Rows from block 4 of a small segmentation model, named by matrix and row number. Rows with one number belong to one channel. Each number is 128 + 32 x the weight over its row's rms, rounded and kept within 0 to 255. All counts start at 0. Numbers have three digits each.
Before each channel's rows are labels from the 100 images, of 14848, where the channel reaches its highest value: "top examples" is what is common among them. Only what is clearly more common there than usual is listed. The data: small renderings of single solids in any pose. In brackets: how many of the 100.
# convs0: expand pointwise conv (model.blocks.4.convs.0.weight, 256x64x1x1), inputs 0-63
# convs1: depthwise 5x5 conv, stride 2 (model.blocks.4.convs.1.weight, 256x1x5x5, trained with AdamW), a 5x5 kernel
# convs2: project pointwise conv (model.blocks.4.convs.2.weight, 128x256x1x1, transposed), outputs 0-63

top examples: cube frame (30)
convs0.160:109151093133122155139056139093074132173140131146200170144061100075082165145096077112148171139111083161170192137142165148135089102150107139064142137144114091119173135134136118124153117150133099
convs1.160:117130126124140109142179141132103183209148115105177116211139114141151120117
convs2.160:112146169127157118107114122134069134088097151147122135175145096100150142113066161135093116175158162097097139143075168158086127166109072151132124149106190131104185098186140173084167141124160124

top examples: cube frame (51); chain link (26)
convs0.86:159156095195127115109082089132184075130172153122112130107147162114165103106116060151142143151111089154129175155148151145127114152153160138124059072133100144155158158158086114078115065142164075
convs1.86:135122134143129142129107147144149151049069114132201185105129121119176168138
convs2.86:165125080162084112162137129108146073152107113097210143170181130162122107160165167144087137166118128148182084137166143171126138097118151110130101161153126120138101171153186141102134163067101103

top examples: red (29)
convs0.90:105143020146127158186160137159128128139101105131101099110087097154162104204105146110168156112137075084133200117125089097114136188131119155121135142106133140136094132139148111186111162187122127
convs1.90:144126179145128135099155153157133078144061124175096106094092158103160113073
convs2.90:140183121143065147131162207117122097111180065169172095067130099133114094165132086084209164105087129112091099150115160117185080156120126102129127141092116131112118106099136084131119157149101137

top examples: cube frame (34)
convs0.72:124157130082110034101096129118171111163120117124158127101123139146137163111178096084139108172201116113162130163048169123115165139129111085117071135178099182107160139107159085116164131117150119
convs1.72:147137162169119136142176158137110121073089090105084077086093120150159175153
convs2.72:139141119135116134141124082074146194131201146140127155120103103136076091170123177151131104072059151155145142143099154121098131077080126152113158118155130159140134158181088141078154158111131105

top examples: spring (25)
convs0.240:106084125149126094106208111099117096080144170121138151045135132087107127075149178159134091112144079105121092063124154145080123065110158134122152090185116125191139083137116136131150116141132136
convs1.240:084095140133118095057178164148085124188100149102150138139178113136136163127
convs2.240:133108150135124147104139169175145174035109151112118106103127093125097127175117118132063054188141165121131162167077146108154149132126160187121131110130132150094134082115169094140089118091057142

top examples: red (34)
convs0.132:107128136133122122129141154125112152106143195131077181103096160159129131150151064163102152092138180101135151150138115149103100152174129159081121171120048152122136165072115122214101152153178085
convs1.132:171159165133175155167143102158155145083093093148129096069107146132102086089
convs2.132:090090152155127104097113144152127126198098166150146143136096130166166120071153048112124071129137118064100120160135140117117131117114105077114105143109135102056163151135179142084115111167129166

top examples: red (26)
convs0.193:132119173062106153121151089101134116139154145074217102066142189101178073136147146173106097116116115161124107149086186127108170160104104109120113146111151139139058118161132112110158136147081138
convs1.193:109142143154135073097149128161081097109164158078107127118144077075089145177
convs2.193:137115142115117129158124092167105157137165070156167136062125109219117167158173118101150106113183077133172204135173074067132122120121152156145110163106172124107063104143100123118099123122115161

top examples: spring (46); cube frame (34)
convs0.38:127089102199121136127115124120081127095158124171171139099156142117105164122081109202112098097111109146071119159178129122126144111111107110079167140145141054123143124141143068123048141103169186
convs1.38:133128126125134139150184144130120156226197143136131174186142128136134127113
convs2.38:161118078111136146127178123162125083096047122091168174099151153107141151158079115141135171092103099138128104129060160156090140022157117125103093122121133124151109124157181099094083141157070161

top examples: cube frame (25)
convs0.152:087139117142089071142136150104094065108182154063149160138116159116138180106101132065170117092147117114152125135079126152139080145143222089149097122134103167127124153160160177139095092131100148
convs1.152:123126163144133117098143170153122068133161200106106071094183125097103107117
convs2.152:067162108124112125134133093123136134093124157140156148100178169111125157199134113132147104128146183096098177051136111155115145173109106123115161116096177071155175105129061164158165108094125127

top examples: red (33)
convs0.229:185160119142122139138132155114140140090136173111176109103145105107083157168164104096114122139122109092057143085095128108107139180091075110056180119086195170122130109138139124156113168195099152
convs1.229:146131139130123138142098142119124174215198128079101116143165108099073135124
convs2.229:121156119106098186121122125100160173161130164144117116155114111075109142172131093124176095164171103197100106145094137082105079113177159097166123173180143155151114121104115060130106122146155123

top examples: spring (33); cube frame (27)
convs0.101:140072124126125103168120097074124107166130115160159125111168087157088175174061159112155115192134165122132112142120116139085192148149164061116152079125129085169135163108106102141142100173153075
convs1.101:138141147142129130133178207135138126192230126129136155149132139127128128140
convs2.101:138096145120136181133120154201184142164093125108154114075100091136128082100182097177098164144101147164116101100129090140122158164129202151077131090164181118194144173060118073125123085100050104

top examples: red (28)
convs0.40:141172167129118135096087115071074151080090108123109170072099139099064123116093163093155164146114132166165138132149139150083130106138168070087104154132143117132162191173168106081097174098124146
convs1.40:135120106117113147108104096095182102122116108140143225203149119113135155122
convs2.40:125097092106131093139145150114114103076134089124064099112136110088100090173113132144129141120121087169162163122087158133175156139164139149161097136148153113158131070137092143116090191155121147

top examples: red (31)
convs0.39:139137131157164136089149176162138089146152132137120092085059198115125114214123138144125107100121076161166135152067109157074151164138156150151133105154146065093086105129112151091125094108077136
convs1.39:126148162158177116149116140177081107167169118100071129138136088104099085079
convs2.39:144121150138142204081147118107188178189128150157147126017139164174118098095104142108140138086129148136084124107111154073090048181079141117107133122149151109158119135143188132170071148123152163

top examples: red (27)
convs0.36:121188098164114107166144152145089108119105128069129081060146166076118112168151091117096153156104118131081101086112088093084136156154056135147197147075136130160138112133161115177145099141145101
convs1.36:130118145189141142111105154157132123050053149125163128085108156149165145114
convs2.36:099147124093107099157107211098128213133098112123069099115141106119102123065101113086136093152121048129138133101145150148146085139090138092152176117152163211154113072130079109077098134204101158